From a checkpoint of a small contrastive audio-text model: encoder norm layernorm.
Rows from block 5 of the text encoder, named by matrix and row number. Rows with one number belong to one neuron. Each number is 500 + 40 x the weight over the matrix's rms, rounded and kept within 0 to 999. All counts start at 0. Numbers have three digits each.
# fc1: MLP up (text_encoder.blocks.5.mlp.fc1.weight, 576x192), inputs 96-191
# fc2: MLP down (text_encoder.blocks.5.mlp.fc2.weight, 192x576, transposed), outputs 96-191
fc1.104:534396494477597441587496463458434472530564392521468467500479443588421545512388541510455519499495535431510476569497460496514480571552537461415510544533648532604480545621470588544449485513527531522433523470499516477550612512499496431363482438453513520517485577342456428390514516502462553585
fc2.104:517556473409379549450519514446501464432507500562535595462411546431529469498563467528542453614365494605596513390454512462461486461426361518597542516495394476550601471394566492521614504547505477536534574627429528527407453497569424494527521572543398540473397453478512432614456443450584471437
fc1.105:507505478524519515505492523445460491533474455504525496437507509488430480504442515577491517533492516468609507480491502426416457509560460491442518502563551547534498508456485478558455484437487466508467542493515512451497558500474446454431440467539481488538469546467567421507426465471541586437
fc2.105:486491509501497508497535481520470480497451492493484514487475493486495520510503495515487484505484495494483481497496498498501493482485513472505489488476504511492492519503497510487518494464499499521505502518513520489474503472497505493523491504510484484489485496504482498496515529502524480489
fc1.106:543489483498548502540494510476426543482465479533514445492473472538457435516463522535456495497479611452531479560566503515495470538544508417489489530473544543562495484536478568560512451458419501544468546515494543482484509476458449459515467465535514509505462525494410501476507435482511487509
fc2.106:530511488490514523516471476486496509517515484528498433474503514511441459518438544503457511472492536458516499515533488572456523526516501518454469531538513492593503502519498509486500409495442548494500548456483470482479519541531439494465444458506525514545497530480453443453491442471473524526
fc1.107:518482467542534462499493566483454524470486421490575384433571537469413395502466551499451502522469534451476527484496522586440506508529512475495527599551496534516535475594458528502450501460407491489594503416479487482465517452492428473520410468526511522551530471452488501489475424482498555550
fc2.107:492422479360545530423421540508474479488497531448474569541635469581489525505534427475558551509517450561539557435470520517527452448486536595510520480424527525415453543579484627552432553564595422586444468477496500585558523625438519591524519536424539475463557520439633478498470557465433519604
fc1.108:480460541563472499531473537481467515522510450512458523489504481527453512541441518610417507456481556483561438565515493508538482504606541429449572547511588553529477484494471474513491480467497524497500512522483548523493560450473495449471491487538480492494503640502472515390494493486483485445
fc2.108:509502516444568389480514478506542490470510450486479501570520453517491544464520530466457459574509499527504477505436547522559498526468487473531494543476477470480484499538505520495454518538506502484551481495484459425519446512517621516504510476441509506451489450413502457503554563581503503496
fc1.109:526496468530545469499448534479487511537510478511531467505506532493494472516446521515502542448523517494523508561516465531472472528505490495484497542560529506544510461524463481487501470472483528504510576485500477463495506499550490465496476487513513511517474506502507516458477463489492503493
fc2.109:547506433517515504566420530446474544531446491536535473447520511517454442509459518562460503484518564457578421519517494489448420564533495446438533534518521549509531473437454521607514456451463490479505536467475508517534528473489454496458450464575516458505424547482483506435432443508465516510
fc1.110:509506452514537519540489554409476581542542455541594507426527522470505419538458521495519491451552477497549462447541482464440453560519522523504511527525538563472552477480488482586425462483481445516457529480515554515543533444407422479464486496566517507509454510525558480487458441434506506476
fc2.110:510451535489464547484571520520484469459468520480468564494468507478493548505525516445584507507522460530451580474492487471516476456452502519541522443495512480497487562481496501503542563543592481553488500517521545515519515463495519522490513495433532468511503487506489526575499522494507499488
fc1.111:493514452461487511510475499497506521522479494486509481496567515512510480530480522574520510409534475480511503503513504522466464558526476498473511529485507486475517471461452526519517513492465506535518523493471508491546514543465470557453466480519555463509443509526546497483462487508460499552
fc2.111:531493461494517497548431523479456514569410498514513446447511489509387446545484511561426523472497551475535449523507506516466435523524479459472494537506540549544523488502446539544522448414444488489505594508483509526503530495475468507506409477562528455490430579502496474400452464471455516484
fc1.112:535463470467530507568461508505437525492531510555514502410512512503477470509505491517519523510517499517485485506540451501447430515493500512495520524489539531496548492532525507560483513522482453477512523476471557498523539505443463501477477493497483522505448525515513502510374495489484530514
fc2.112:479478504467526458478473505502481485493567481477487523523500474542507527482519466501452501554452514545475533467473533503528495508486546491555504491467511530481478526576481587494381515532495477502474507529482454533495497533493527501518562525441502491442514529448535473525530520533468504502
fc1.113:524510503495566471524513515445481565481540477618552395436499494518425392496495563487513542481522468423525533513567458474437533499503504467469471482545520484586497527568505469520449443491498523492427558465471472498502575507539408417445432435469523560553524504483499431477516421454531583536
fc2.113:507478533545514445507591464472538457521541465431463549538476447539533541459504502454471438540483518517453553479467508503522602529468513451538493441501495447505459512518501550433406510506528554490474494542518429428486473565545569480494583469421518467434493499487460418562571537607496440490
fc1.114:521487445514544481507527535439483572488518504546620488363497518495464337475514555454551499416500481480493522482556468442418490520489514526533485551547475500552527518538491475571442487521515481484523575442503522507505554485527457513450446469452492519575498535471513471521433329471482508542
fc2.114:501455531409529482468463470487520478571541518466457553579483418617482529516557486472495486552485508567504559496446481480546469517451500496581511473378521477505442495556431558483476553535551545526427499585514455504529468581452557521500564524409500496422478556506477429610546540619450469528
fc1.115:514520388472569484533458588474448570491451533612540483418620559487491422490469449486474490481484542458534484492559516530430491553542503440488454519462528572488604491568509553521502425438516444487437583440504505482491508486480418452516515447557519482473430500526486512479477483475465459487
fc2.115:468471545501475538459540472558473464481438517474465547504475476479543531523510470497483465496488495511464486517490492531523545470461513481522494487460501501462474536497481490425561486483543502536521514530531514484451479471509513518540514538499484451487494423522473530491520546526514407493
fc1.116:500513444482528480522483507493541514516416507498544505505545524527491480521495524530470510448507516481505470511511478544523492524546510495516547545539520510477525497510497473529535477474492520493521528478484554517503525534472479513491475472526491458500497527494477526473440442499493535528
fc2.116:515499479500523505510485509496490512500504498508506484474498506497473484502480503513485506492507501484525480502503502500484480512501498495481504508502506509516509495500490504533515478485495495505501531481496505498506508492494483493496478490519505490505474515503490501478482487491496501498
fc1.117:564520456585475499582506522520481665518518412497581470465467602435500398488497523544439505496467634502447434522482532504463487634499486464512521635532526508505611487528483564537478492412464457491502548460509435510455533475566463458555504476595528458476518526451466515479504426504406482442
fc2.117:539419494481438491488696472541437465467551406456369562508308459489566588482546532497460498578423514611396510495403499489517513495396504516591528473483485418573474550565547520467490580545560645526456541513508500429414512473599577411534624514443432544426524502416365480556541545498551462424
fc1.118:533483504581483505512485501469462482513430536553519456503456508529407524504389483500516575456489555416499524492548490559494517485539486540397508535539529495568511502482537488505495449517480499540509530476486477494478559468493452482457363484545480510578501558459494531462475464446479543547
fc2.118:487495522497471503492483492508513495513489504488497509533507494508496512503510510498490499493499509516464513508493499521518510491497492513512510501493503489482488503497487499470497519510508509492506484531503491517492492499503527512505514509489509480494516505496509505504513512521478497503
fc1.119:508540491497537493540478525487475534494483503518561438492514520481467490536447540504456524445506490494529460549498498507477424527533494483474457567502492498507531453533479449500506460484449518532536514449444541468529494491511488516514448493516492510521483506565472486470495473522533515498
fc2.119:579509424508546493563451521467463539502432479545516482436490518494422453511454541545456493489532551440589436528505498511424432549508480446426522533521505513552544464467469492589569469459463506519517549459483528448525517464502465484470407435578513497517405546491435506472430443529509518498
fc1.120:535471464513508552537454516466522540534464501474524518470540535515469483491497497561511521454540532493516453552490501528504453569522518486510536540532559502517475488503461514554534517497473479515479531485492510525568520506490441542477486449508536446481440515509499472476456460520445526516
fc2.120:510496479506488484532519510480502495490495491509505482451496520486464481497493508510505507501494497489497494487505509493466483503506493492491496519548498499515514494480511505523460471501477478498522508475495518508516509470502489504490451481516501486508497497489512493486487477471513546489
fc1.121:516481497535557393565380467433509510561464393539592451494641496538480501521470536513413459528581491483555413522472496454515404552487492397525477590517506584513559496557432485526413468388446478478546540498512540453520497502411551488501509465526519498494380525500494498388482500555524531498
fc2.121:596530444394602547389501533561559539472478611456498517540558485521528511493611491377558563407660482576477530546450509538506484463393500570552491464356485414460517523538477419542637574558590471556467498384526487454577449553480540601553478486411583477499450426638459530554481552517423423558
fc1.122:554446508537531460579521569538475526513498433612503474443503548531461475523363623463439495448585584443490487605609412491536448495529527478416520559543580559538501489559528483479491487479498512456506523453523539513497556452478458431417482523459489522619529532472409568479384428483470467634
fc2.122:491503519464431508510599439489544414458502531419435514531482523448522611469527478510513575495468505522396539445453584594529569452502453544522473469561472384486514489449579505423495525600510506459596461541396465498542478549566564580507513475474497498464570443453534465560568564516492515445
fc1.123:535483415498512548570402499415491523503477504492507522504556528502465474535491514507502513483491505460555491504548460521480446577511500494489537527531527486530512508484492495515523508478518482538484542509486548517568538558477493576446496484533522424522434494517470461517460477525490517521
fc2.123:603457413507515517583429587422460488513362505556522490380530514484394446534454480602438507461494540429556417510518509536397434544537500421428519562554529539523563502388462545586545422450464424553571578460469556500555551479476425526440359427632524382508402522543472489428411442499489493483
fc1.124:487535445531524501522465515469515502531509556518522507474509515528478479528511502562467492427505534506535459542525482495474487514530491462505507509484477509465496496496468499513499465492469436513534518466454500499535506497451502536517494481549557474489503519529526492459469466482488483481
fc2.124:586509418504586513561420583462435570529456489567537441409520522519362429528394527573436540443525559402572441551533499522394423568550512448392524552524552526577549476525457532614533445453445473497491572454471515520526567481469425454445371417583532496528412606503429510438411414478452520528
fc1.125:510562473558488537551479529475473542535409506511664473485540526498457384531521480485561461486593472459524533528518474516478455503484474491464432492480495521503548502495485464525554500385487442512508508475487480533500518552407463506534430481486514504533422534579512502515490462521543515496
fc2.125:514505507458463462504483445457541458471436485512506525516494506503498488481523484497541507589463470521554522421486509484494500467480453523537501491511459503495502482462558547492478546531497457490507433537465497523506494555496499500507502507493478525496522480463545449545504501503523571505
fc1.126:507493447495562523563465519429495495507509517486485474524550481538473488467412450546464552470519576414577427546503549548465492551552497414397535542498535497462500438500473541524465493504507475499542481396456468501569510527507497571466504444548557447458514502483512531461495513536514507541
fc2.126:519448485314514573391482457546504459463435593513482555542567463536512533536565466462564553511519457546449557445459508612514528440406501598548435437394502404488477593521529566473540511585564422618465486507483468525532497679520486649542530507403575474461470447469557406558515565530429480587
fc1.127:495504495489535470497462541485493501477436517528529478465547490503505445506495495518451494487510495511504481561517506553508504539510521452491474524508545519511498492534479524496511441456510491532529565463497467491462523550444478500523500466539506461491481476514503476447486494509494490475
fc2.127:498499505507504492499498502501498500495504494504500503493495503498501501499497502500489494499490507500493492503500501503498509502502503494499505505509499509499499502499499497499482492503496508498507512502501501499484500476505499495495499502505495501503502497494499509499496494502502502500
fc1.128:474513465484531535446401495484500613516509526514619440487528505543476337529518507528400553428435582472469460595495566619501500595523476529478465631473520446525513505543448554498528459512369509443530583490391453569523512571540415543532496496518587497459493538453533470489471402496379551560
fc2.128:483474457476455534482566483484563500419510509415506528552495554461558497430533478453547528507477463557373580447473562555466624528463506573549530515519458375392504471498534539396454576581526467542544448425476446527562436530561527576515550468429540439507603415474532522561571504530495519512
fc1.129:513488443536533488517524464523471493512450440481502463479479510509449496512444525520473520474485518467512504524517484582474504516494514481447494521510525493520499513497501516498461505474467479463541495501442510458500536554500519446474454465520514493505485536455480465455484467523535553476
fc2.129:520489505487509516511489498511481491483511497518474483483480497520477506501462511514486524522478533473529493508515488538496519506519514506467499507492508500528478500529508525490515475525492521505485512492491502494500513499507471478476492492502496527517518514465446508487489495484487494525
fc1.130:536480453489538501538454569456465529503490440524555461476470553460469483474453456551466508483483542468511467485519477499491500535528530521445525530506504525516558474528472517515484506508483491482533537454475507509499491511509462459500474490578504493518470509468504507463503480508493487510
fc2.130:514496497502503523532481511484487505518476503499500490497510500505474488503484500523489512498505527484522484501507499510497484514513504480469510504498515520497498483498484525510507482468490495508492509488487499512526511520497480505492492488517511479501487543496493496443492489507482502508
fc1.131:525512458524513493509465528466481567512504478519575466458523574469460463507419532585466547477475541546549436491509501539467471571518481457457528549491498521507488490521487502526513445480483505530507549434492480497487508523526443523471451512558514430532486493450446490511485426505454478503
fc2.131:514506461471546493506481506470503523485497510514533499480523504507499459485509489486521512516531494505526507480498509482475461514488496503509496506479489502487530500524506526545489516509497446506480499468490486517529499532481484516515497485492531495492478490503519472516476481496471524507
fc1.132:520467462492538507528476522498476516520496498500521470493523517516500463510469468534452518454484539471473469476489542531521482537514476491485476523520527532524539537533445534541504496450452454536492506467496502529509517508491468512490453493513480481468505481508481500471491481472502519504
fc2.132:545505435542525509584413547434474560539448494547550478434518520484477425508460530537458482460554521451574413531533492473448438589526506426452508536525526556521556477414448484582529427429456450499504587467503509486547531470473446504438471447579541420512379537545476491451428425545480498491
fc1.133:567506468498541458541550404413475516586513410561496457390446465623420520581506589493539527555542512479581546476539447427387443508485474514508450433544544502696461514506489467664531557516486632450388537501526557475474617517490508384358402462483501572533422592448501407558411414463524578516
fc2.133:490396550606393420549553662468545379363456416469483679527538576436630535357477357517308377539292571533458405489491612669546671558540573314514616653601396577364523474462487669385279442567480414497685476523478415564410440423624487465476659547588447321479582385431497641563556498578538332514
fc1.134:491499480445551454490416474480495520528436441519536425482532499512480411547495547562403492528497552513530495502484518522497466501485474493526470621476507515497553478464459556501520412443379516514523558494487471530459517474542515537504433494536498467447454524460507486485470481455499519501
fc2.134:543434501445475495499524495465545489471467467453484482547537512550485486449473531453502536537459533562475533458505535582517553509504493545529514522532504456491472495541509638432417531545498499518498465481479405547492501592557494518484526473437571462509545492379505451514532495517417519619
fc1.135:528490438474534465568462546445441489506489442499485501481483467541484528506485496564420481482507555478575399571490502473476434545550531415489554537488528531481503456494480533577462481462508466500447571526489531459531491487492507556460474491512532495442488515471481524406451497554489476516
fc2.135:539481506443464502449494517497506461469504485544501610495489511485537576502577464466535479545466469585504515438454500450522483442431469531564527479523453518499537539471527526521510529556531460507476516546513515539453504497509501488523562540487493490468468481449547471559456530469506494486
fc1.136:559496430468514493546468466474421485477530389547463475449470493512461467499492552529491485531468525506513518516492501491457427538507484482549496517528538511608544505549521548535523482509483557500470599507450543488458588517519468447485454492502501534478448528434483458509419454469492531526
fc2.136:431433546482544471478567551548500496495591501412454499536503468516514547444502517469462510500504491562408567495504537509561515525486608498534493493449553504434436498624502550472345519544572469547463476451548461520539496498514555555492589529351524454486587497492509535488558540543469466544
fc1.137:490495494512512533517464476441486527537526496494517433456515497528441495523394617525495542473515504449516465534582496505475513553559567500415511513514593515516477505548460553529453465480474476527494474460538525502524519505532468534450439437486510506506505572471457447459465470475463561542
fc2.137:491503506504519484493506500493510509517543493483501494517502494500511505501506518494510497491514488510515496502497500466507481509502496497508501502508502498497492492491485488505487499493499513499498496495513505485506498476498523501495512496484497491498489499503508487502514505502504503495
fc1.138:603506489467522558516422509522474526527466528558501515479505486552497496531434499533425565498527593451601354623487464498507512464551476477350514538471501522502516507498470524600593427566519532516499535468485512509515499480504472527421512526542510467484444508472444577431432495479462471571
fc2.138:473519596485572334488482500508600540460612443544546503536560522544524473409488547385501412554497383561558506482565481423563489517495524486527534571538460589430480448643516482523347520578508486456459417425626473509478440414465547448460572580412471529610605468461526593501491467485503516581
fc1.139:516494444525525497556450508447467535530486489513549472480562521506491467497445527543497526493522521467488464438508494498435503516499527472470470526529484509514514510456478518541468506475515468503501493440483550530523503507508463496473443497529514493497505504498514459495471482509529539509
fc2.139:543508477529479527537449527492472502503412503528520497443500532484446471512482481543461497473488508467527452509511495521474472508517503461468510521531514552524532492457487504536545444443474472500523574507486522518499526479487456490492446482580498466503451541523488517442440465477506473487
fc1.140:578519482521501471541420512508499499472442545512530475509536496452470475516454496518473492468556516478529481546505507515479449495513464530476546545493512549545542497484505487524549515512457475428493499447508518498510528480490462531529440475586516468526485526515474540460470477467488519478
fc2.140:549496412504587509550415537461477549495537500551528475435532521514464441507428483543456506489503532432574432524527496519433490573535508466422513534530518533509534483505459543574509442485463471503507552443473496522540525521482424477445457447568532480523452543486472525458448429518480533540
fc1.141:510538490510531456512439519510466520491445477573545461441455511484517486512524499514480512505528509455535488497548494507474461481511515498464486523475507543514521519540499548511504477454500462508497503452516490491509519471476484507513461468504501536496449496516446524457485514480504496506
fc2.141:484506482499496515498479506504494513511503509498505482501501497504484488506496502510490510486502509493498495509501499513496490505507499506491494503486506489507501490504495495507525488481492509501497522508494496502499500505499492502506484498511505511499493531511499503481495492494485498500
fc1.142:550465527524499511564418532508395586565534467556530489524466479544468519556554507579437473522518507541525466510453475439492381546488468446539539496484622570512506468528431502614504536399510510458411516525541556544437534468387505422504516510526482548445436652513488508439452466495475491495
fc2.142:473517479367484623431486401496502499444435643484516544570502468502494487522639453489634561511544487566489575441436529491515507452400461612557477420354497463465489543462520530543616591543554433660468475554404504472602479643504467619553457505450557528434462478539553387542480517526468532530
fc1.143:484582445501536538564472468400537566559568566476549434467513458566496423526397555499505586427591529458524514498555466528495526584617505528371492532503556505562515444472512440503524489495475550474509529451457461509580511546496491544415481484504574494533541528513480447443509433501489499537
fc2.143:494470503455528461484501484536494468473599483503473512520492489494505557495508502498478508536475505531473494500473526519534495486476507493520502529485495486479493526541510517507455509557506489498529484484502513497489492475503542526499526540447471491487522458461506525514528546512507495502
fc1.144:509446519497475562638487509441466558527449443468486456468449476496433479555437621663475543394522591484573497507504480543489448655536414422407539558463518503523474439442399532485539450385421515584530529495459517437564483492531477544423433342515532424513472577497372446452514463534456537510
fc2.144:455514529456566387424506472484573550461514486552523533526542443572550487473570540418512349539511436590585506506484434445529506521435487497622472514469435512498494538526509434431507478509540529486456615558566450424461413542504533488494562539427511510498436455504507430567560495609464445548
fc1.145:498434506512558530531510566516434513494532480488506483422528476545465528549514540493514513440553500476467512529515480489471466497506537504471496491496546500506508525548483479537484476502512457515499585417502521507479532502525495528500464476479486492528460503494478496469484501485537477512
fc2.145:473508512493487513498488477485520508502504516491492450521523493519493491493473521510476505478482513482529506516520492539510559519537491512496484507504496483527484484508508511419524460490482527498501510516454461490506476564527483517488511482482512505504516505497489466482544500503468489524
fc1.146:474477487457516522507460510486492566534469492518546447483513520484487472507474501544456491440520545474490470541501543503511466541505477508503523546554520545492536523505485499520483486508478476503561513495448516502517540484477500531488502532531520457487466517482504524462468452501472505470
fc2.146:520507461510540505516481508485480519511503498527512478455504508508470482513471523513494505472523495463533485516512490483464466517518502494461503499516514510538510503510496484547522479481495508498478540483501508504498524502491468483483469479522508511507466539514478495481475475490488509505
fc1.147:465504473565578456535434604473497473512503435552540516354609617397473538573451456570519470460548402379528452464546435431380518497585594486372392485537537573498554509417500442560406451484495489429559510405506578518529638486360478448389425399557428508526496493583546561479452484462561566409
fc2.147:420715489622643465534620534440605680565562608413605344527537486473620390396492591341640500405703405417494566518589458355467525634507505482501455370476488434429523387550528304502509530433577444494396383316588463363645417480425551537528548425392574538573553380742484524531599538549540463450
fc1.148:467497472526470487536488492454469561518516514540538494496493533480461458501459546507467533479477510488519483508497499480460463523547486487500540527541519519498532483487477493498513501462467500495512545467496508535476520499509501533488460488559490490482487542514542510472504454462505535491
fc2.148:518487442498579490530452506464496488501487501513509497447534508498480485508464483522474511488506494439529441494509515508446493513519509484458489512533505519505517509461503524538472458506489475494524522456474506507543518534492485513461470465537507473497462497493526472474476485517499510504
fc1.149:416517338575571544533487475489445567499449537506572473432583500472486456558500505517474455416561407441462519556538529518414485550471523460496399470450573451491553527447480449472525462431536467514525543492483502477556530562476526575527466385538540458468366506575513475500478508552529482429
fc2.149:532515523438469466544522418429620419457398552439476491574554486516490500454540511478548564586536481485518541389467543538505542455469407538499456456496461383466471444438563566417494570532495431487556381499438458507588426648500546584520468449454558480489546372460546413551587556584493561530
fc1.150:501460524518512513516548485364459470562519497507505442420531500497446473530425530535543456482492468446572513424539518447443488474572560504504422486545529510573517504472479512527443423495424480614518533515435511437526562551501357456421416451536515523547490530455585404528472424509547606507
fc2.150:512448569516507461549585431460452477543611411452432523532344455536495554482476562521463471553415581517469524481485488432532533570486544442527550474503536499559410501541478563457398522482500613509405528579524486468462516468535554426450582505439459511451534583422391417513573528551506516500
fc1.151:514489499521559433538449535510491485514464474547505471472521506508434493564451507504472505477537459432499453518523523498438466527504516446444436525494507521531510501538498476528447487499476487509512536451483535488526503494443495497481443474477525467510460513529496510440476497481520477513
fc2.151:465522462539482539534514507515489508510447531471517485516500528472485464503506484512519510487507475478450506472505516503476494501510524477461496484519512505441498486470506515525455521451477455513529459457508520525521504478493495525533471478529494476500541502535531534480508497491552524480
fc1.152:503466438450535490548471522537483558501476487523500460503467489487471468487452557517416545493561550476468413613500551548474402524481478483459564579511539486497551426587473506553542536506518486517534491402481506485519487425535527572546456500514529454485488483507399547441462473473462498495
fc2.152:441459526451477541482470437522505508563542515421467528604508456521531573523555469507497516483481480594450509486456509495601474500478507518539522486442535519422443512529452546485456544481511490523451455526513471558516488513482579584546580554459528429441541520498545474467544589517452511498
fc1.153:528488476446569544504425563540394550523518579534484458480565489542506498520326495529389581483607626349539441655534493561455462503604593455376495532428588509508509501604489505551531395503560428533447563405495527413550517456433474503412504490479451462516456517539436541423450528518421427574
fc2.153:423496621370437470382496524679510473431544483485422536570488478506524559495525434433438435583366434613508502522505517599664537423434501515588496579387458542473474516653555565398519485513524493555501500528588461560332424434542503487597573702431375547536581448485474612521514569386580355546
fc1.154:556527468510493470521478572492479504521429465536546467510505521496459483453472519475446479507489495453542458509476518478472451524509492458481510532547487487551502511526518491528518495512476501502511538502499539485517522494480501475470439468526516530519448507499454501513469472538498516527
fc2.154:533502411497546528550437488458452573537560485543544476442489498516490421519474497537466498502507550473536435518522488476441455588516516455474512526495541551522530501509457522579499450441455490486468575450482510490534525477472449483488487478561504482483448559490486490443446435493484514488
fc1.155:527489488476506496536511479513497535514460481462540454485542537508467458494470496512485523493519540464538480522495451557491505523512509495445524569483520503518520490539487499487522504530485499502518526475463488476525535516502476551467461472508519474519463505491464486480470488523466504553
fc2.155:503501483501511497502495501496499507499513499499505501491500501499505492499502500502494495497501503503490494500499502500496496508498501496508501503500501503500504501502497499507498494493499497498498527498500496499499499498502498500503506498504506492496492498500500494496498494507493489497
fc1.156:479491472522529535527471544511491531522492478512541486477539528521492473500488512517460510481506523521507476537508516533492449537539525451454502571507528530481492485494447533518498493489488474519565502442523511491527520477490456501475463513493481448516471518509470552397502498497496526523
fc2.156:552516436531558478580441578440432539492420496640546436295502538475400386534394514569429502479507531385601429516589489509345458549562504434413477567557522564598570489466509500584535369433444450520540623439478545478513586460499358480435337423601483482562400536523469502449379393457532491483
fc1.157:517539509532524507486462630470411564494504439504481457422469523494518500479463572499442521530479550467501460547523510518508508542492531457473530533508526563564537455573490472525512433415408558449468607518522495513452535467483506385549505541617461547505471566539420530438477478447501491423
fc2.157:524492549505462503499522475493495499516518492504492536517474490503515517502520496484515478510490492543481526494497485442529493503481498498538514484498507523523485518504488504490495533483518519497455515558529497512458508485499508486501555520488503482490490533497489480512497501513500487498
fc1.158:543521453557575473518516570504414549500473460583566468394489503513514456461533439464476450460564487520487508528563468442453496518487563504519424496474545529558563563616474490541471488433484459531405616451541468499448518496471439411533533506497538511491438507539412492482481483479558382525
fc2.158:457462563519495443469618466547589446389435493447488585521481528416631511448549467374556444536500424533473514437485544493508555469405458492552513505517405492368493482471504446405483548550584444538611412474541545479521435415498555536528529522462459453557547248508530601617538530571587472474
fc1.159:571514460462494550533497509521455618551491464520557475501450488569472461506525552483467585452480601518419511559454478564467458485465471547480533505492568464574475456518431510534563537451471555435508504466533494526430528481486521527507457523535517446502472577467434535511413430462450502505
fc2.159:507488544498475531463548501544481480484511512508477537510467500493516535505526482462519496488492477541408548505500482500528518463465521529535489479484511492524484535534518493480506554516537513510466525515541502508460516489510507488517535533466489504501520499520470518516491518480513445504
fc1.160:501500447548491530484473536504502536496488545530529496473512513502473477474510522544463493431510523476492493492512505527478478511484473487471526549513510518495512512506452487523533478486489467517516516468481522530470507474479505522497452470559516489502457525516475512447461483516496507493
fc2.160:549496459498540507539447519487478527504511500518511476460512511504467467508453506534452512489507531455559447516514502534470469540512502465457511530505512527511526493514464539545528454478464480517509537467487504507515511503489463488481469468544524477511456534488463517466464463497479510519
fc1.161:503578513538573478493440508524476545560493491525556426482535491508410483535516498512530512507517466509497504452472510445529384469511501477520477478493576596504491501578493521540480500378465494485454480523540506525467557473395479483547441520517451547480473595518538475443480477474517563460
fc2.161:431481470424582476463537480584495463427450527482486467458522507465497497487504472478525542527524473444499498452506568550456530442458547502491445518418471476428493497528555512496478475527512416634590461371479533440576463482504503570567430494457466508516535390501552531501510552469547504504
fc1.162:524512477538473559478449564502445555576508457530525516481575505530491517537485512609484506456504501509509507539532475489500523506542483520463553510485551554497484486447457526516567532457497551482446572556458495538483544515463413505468484524563501509470474590534500501498397487447492503501
fc2.162:447511541523501466472509492496541489452533511508496507507533503493543506483477513470517450515507464479577491505514485482505534481509483483490511504544455512463496478479518436471497484532520517505551458504501519471504464467503521490472516516504463526538523448502516545511519497507548500511
fc1.163:529488473508533488507464549457442501527493495487509451462520510484448538499474520531470538509489530475509499492554519490483492541509499484483477524492523528512505509543464579486484450480455465527482538501526487509485516474487447506459513494534506511478469499496515488519484501474454507525
fc2.163:532499487503509513501509504505502512497493507502501504492502500503500504500491510496517510487523503485510501504503492491482496499500498507486510490511497480498503501485503490517536515521514505501494488475500509503515503495498504499489492487500517500510495499497484514503490496496487512508
fc1.164:450503484512486479601524570427463560485520418527565468460481537462486369480496557523470447488458544541534472504550544496490458580502478411510557581541522555498586468537473511536465439457436480493522552487479519515461497449528483518471479525582470516504489501467452539486448397452493472455
fc2.164:505478569477456556453541498546470471518497511494459536520496475535484546522518507457552511496506481539474575504503462496536490453474524547523495466460539498531457543530489503468530529505551524541441504532555531508469520503480524482504510530451488505510510521511469511513496528467499471542
fc1.165:485513480466500492499390520488478491580494518525561474470560500452440482552542487586470472511497515484552501533501490479523442507568532486521463504490547560513487510453482499548511457429457460536513563489507500545480542482448474507539491489535486458491418563534592519459463523468502518455
fc2.165:502485499459568498425561466576500480476518494492469515476484491485518534501557521451540516495549486527430520510472499514510520438445520534555479474497484445491491546503526447500504528551552516494513496475506518456509501502508541518519493493442498530495487447476504494529489537506498502488
fc1.166:603536435487579543491490485530449524571520487510501427501478451552445521498477526531498590497612562428473481601469466509495407475528493515392526500484589514571529459515451540640535537488513546462430508442508553575477558461404495484537457488523516571496435571488413534442431522508476563511
fc2.166:536492463417526505415514492576546457417402555541485546492557519512506538479540492429498486508516460511409524501450509666485547441413493557539465496490457382514544560529546512463525538589556439550558514468487435449481472620560490559538501476458575480493481415470491469544490522551474453577
fc1.167:473558499542468433534453516487472476522414474522475491496520465482474496475436467604392465556464498455608438490557506520488500504558545408499452560514512573566517484538527613475466387365400488469519523545457484483460513543531400419538478518627439504465503546518475456393515517499521490434
fc2.167:495490583510387582504505456522506483585485561442480496569500488500479544553528516525576580445542481530494556493496491430566453428515460572498509428497541488514451506438490468504607555467529511474478450574501555577522526491476541542510491541503516498497522559554530521479497534422467538483
fc1.168:500521466526527497503481544493442524504478470514498482465488553497502431517503522553434504477493545500495493540491509511458447531526491480512509522506570511503536489484461501542492473450468488516490528517504532499477521472487447485489453505573530538480486544520516502464444458504483523489
fc2.168:529501456522578477538483538478499518504433482518529466455520526492467453494469505510457489468519518450479468507515510526438491550513507465457492529538509512508535504508487501524456456476470469471518526426498486503518514488500477495484463451533528458515467498503493502471480469527487498495
fc1.169:503501468527543452526498513462484523531546439555542486425559521513487513534429497523483494484505518460532507526535473503472505508560521483472471503539540553474537480520530488563481435482497487484509511408488488478506499508427485469478442466531482495529467553516527527456488486531469555490
fc2.169:490507502505507478500494482504510497499477501504503499493501501488503503503508504496504488501513482502512482498496501483497481489495490489512491500499494508501506503479504477512518494483498488499516500510509516483495492470493513502509485503510494504500478482509511503504497507500515503489
fc1.170:505518460461456552522475598484489502500486492479543420506483526464463399484382530583467522463459566507528459504489504572459507549584478511448584582527484482523545436482532522489537450505423542512516536476517520541474526503520373505438428486587490505539537542465479490471487421427486498527
fc2.170:515494507458555444471498474568455452457556460542477543475451478497512525513510431481533494611491439494507508470489484442493493439455541509513466478460461530506490552563539508560469540574525489498481440489548571488468523432432533423518476546474392580498520468510510527552477530453583516467
fc1.171:484503518500478509514401522485453512501453542561527499450571506508456507529522476579538493485482463477532475474506501503517471472535520521495511491511594576519491529440500501540487496431460460502500518487523522558475545500451434497516520517595466477486496582538606505426433500460482539503
fc2.171:409523525484480550433538430534500458486511548487497531514512480479520514512585473484599510523513486513454551451490503486530541414477516559544457425477490483462471545431551444492499518520532471542524464543443523456540499555516517557534488523466482545471515459523596439519519542496528517454